Rows from block 2 of a small image classifier, named by matrix and row number. Rows with one number belong to one neuron. Each number is 500 + 50 x the weight over its row's rms, rounded and kept within 0 to 999. All counts start at 0. Numbers have three digits each.
After each neuron's rows are labels from the 100 images, of 14976, where the neuron reaches its largest size: "peak on" is the class under the peak. Only what is clearly more common there than usual is listed. The data: drawn small creatures on textured ground. In brackets: how many of the 100, against the usual share in percent.
# gate: MLP gate (model.blocks.2.mlp.gate.weight, 208x80), inputs 0-79
# fc1: MLP up (model.blocks.2.mlp.fc1.weight, 208x80), inputs 0-79
# fc2: MLP down (model.blocks.2.mlp.fc2.weight, 80x208, transposed), outputs 0-79

gate.79:509492510521574439491482434508450382557497556494495517501526426509529567579548544505460570558551486503477535487558552510457401576427416518442509502554465565445447539490442427476553501559551488557548562572445424447522432397413472534510523507
fc1.79:509460454395450495582533565527431424483564464525545524464398455580557523504503577515469539527491446522424555483543510601413494490542429534498594532506450511386485464476501586567518531467570468544523507387478498516480445507459506576496499458
fc2.79:480453562461507473444597432512527525486569474536509504447530492544496518513512404463476586512453411556544554552461542502459518617447495494500460496477485595549515514421522330477462499545518535531450459415557461549512475534459510452554606446
peak on: body (69 vs 12)

gate.3:425562403545545566499559536578485508478578413472469539480555486550469511533431453562481455482525501586483553483541422553500510538483436422529463438479513537455427397496438464495449497441451437524510471468491448564546518469418521472595456615
fc1.3:506487478486421496519499515487506518473572497490423497487498492511527424547520511566503449683586445517567486506516538429465575469391458449493425430497465350448477515492520552503449467402447486461534472490510505578562451481448449499495445539
fc2.3:506459526419467373494520439487506400515409557567563455553535418469590610503529443480500439447458543448513537511424590492430448545491506546494498524514492498510568481505544585479561475533464431536432491487490568515491480432573437584478503492
peak on: limb or head (56 vs 2.2); body (41 vs 12)

gate.104:427519464466545598490460476484480496499491441540531476527499431486464462537533598495478482513504435526580469364412508539465524582551442425597585459500519481404583528443616479556489483517484473510512424412506448570516495560491516485492534563
fc1.104:559456568475491459396459497549486356561570503444430520463436500470516513458373522529465400514519493508474558460548445485581511491542510561492466495422500449554421551505568502484473506485633528456551515560526560534498465500484470559539535569
fc2.104:618439426493545425512495493518501464493433520504497353533521510585512538474529523469501537552406438541517480554519442444393450543427512476502525588541459469375543450554466532571432466503497485520532544538505506438498517516540560519487607539
peak on: body (86 vs 12)

gate.31:568607514576499498505581518444556551466525537444490441490527402509510449508505450507501475468456545487464562432507475457469412575551591512453471534518546549430469498378476413491408517532549429545446453562443559482544463563429498507553565498
fc1.31:492546528531517491499441606515438448443470462459437522457549531511504510615536444478524474484539519517460459474506564466521561483480483539422389529492588495513648570580447501425482526459360467473527520513485484426521560522484424525553456442
fc2.31:533599520507494457393453461518437489560395525450409521492500532531436546556496626480497492456479472467528459509381470533518521504468421516520500510552552449529472444573631472500502456525588515511556507530523418558460466444425517558566510490
peak on: limb or head (74 vs 2.2)

gate.196:449572456470491515464463448569548564524596446448527525566502461562511491484572576509465496463455449467528546432500489457465544326593477496501502507513539535536530460537440447546665463557521447521478552552522431459495448527496536487437499512
fc1.196:514490508545491432467517374536498516533446579498466483531442557465530526499426449476518552555554520501411516386516542551487547577569541458476520517510488431417481455628468466462436411538409599577498497551561474485478472510465461514514580519
fc2.196:491514586530467486514446392512505529526591455530423398549460526386595497455509504469537547444420539391509559487530547482545528401461527514477487487489575547468491449443436482417590489482460385513456520540501531479568521463500438507489523526
peak on: limb or head (53 vs 2.2)

gate.113:563549473510473445476416609459489455479504586486430483497518408506456523513569566563470510463456459432549580514506514580522435569538542529523474467560541513515493513554389464531394416489463480457567445502506569533468455431547506498522388563
fc1.113:440438506533527501528603503454579581394471499420526567440519605417590597547491499440527511560543552551458448460429541504469567470444434461512482461445517503452480484423563511523521467515449494584457547480455515446544420508489499509551559465
fc2.113:569465396511544510501436462510466475493603545543489506492541476453537473513507450552410485541449488443511579570607549561567530483522517515456589446522412549469495540504454578524471472499367475434518488446453481610504523444562486508421477439
peak on: body (99 vs 12)

gate.156:437436519505517489476487470470453447506580545467467510472485459490490455382445543555601455505471413513467484484565545406527612488379568465525453528453548468465510512470400520521458449453411531604538509512511549514421448536544515433559514469
fc1.156:493569492445549517544487499542516543483583444531404459433468442531440505522462548561447497515469514489529525570472422466528479526502470404432527521570464499452373477453445571482538519418414618493454548476531519557547572534620518443532477490
fc2.156:577543551479490416445473447562472486501412525592436495580497399549490422571569413523493501483567471547431574565416497524400457527541477491528514556496450493522479517514525575487459506408541464471492537496540508370506531520536485447580490537
peak on: body (66 vs 12); limb or head (34 vs 2.2)

gate.157:383502523522439468421502506545514488536457586489558529512503438522591484503600455409516471518413479527524511446440535522523530473462451436566470442471510498505519352584434560599499557497524457565457544479545532547437496475564473545575488530
fc1.157:430528469409438550524462562601510504499501622578539476535483433540489494488388471502534555536506530465524506558511481418486463505571598430572475464497475519492552523463529500462457472422500453410459472451462404553491570494522389546457480441
fc2.157:538473499486483439437488577514604499486497550347466521471547560537511552498462611431481491454482521493560515441482523552429535603468503544486433552490526474546548594540437543480508557587595469575494408436482424523518508538472470503499512453
peak on: body (99 vs 12)

gate.64:470466518554519563508409550460476550514506563484507498498378497441416496562478458524524555555470493516467520535485524525502465498422592522458511471417484486493558466618565535407489535512527475487549574606462514426419552426602506552404525518
fc1.64:519525403548491580461480480447537503511473516443520552556575495493514544448393536582527505586515418396451503475396492516498517462509523515491587448486536506568450544507421460477584559462451483500499483503505590642564494519552454537572539468
fc2.64:504487464513478486413412539542442572510536400525469452491527548402516486516476519451485583449459456498546509487558500486496596481481427410459457634524582459571492423558499532493557490526474480431468450527531484453443509431400493446604503476
peak on: limb or head (46 vs 2.2); body (42 vs 12)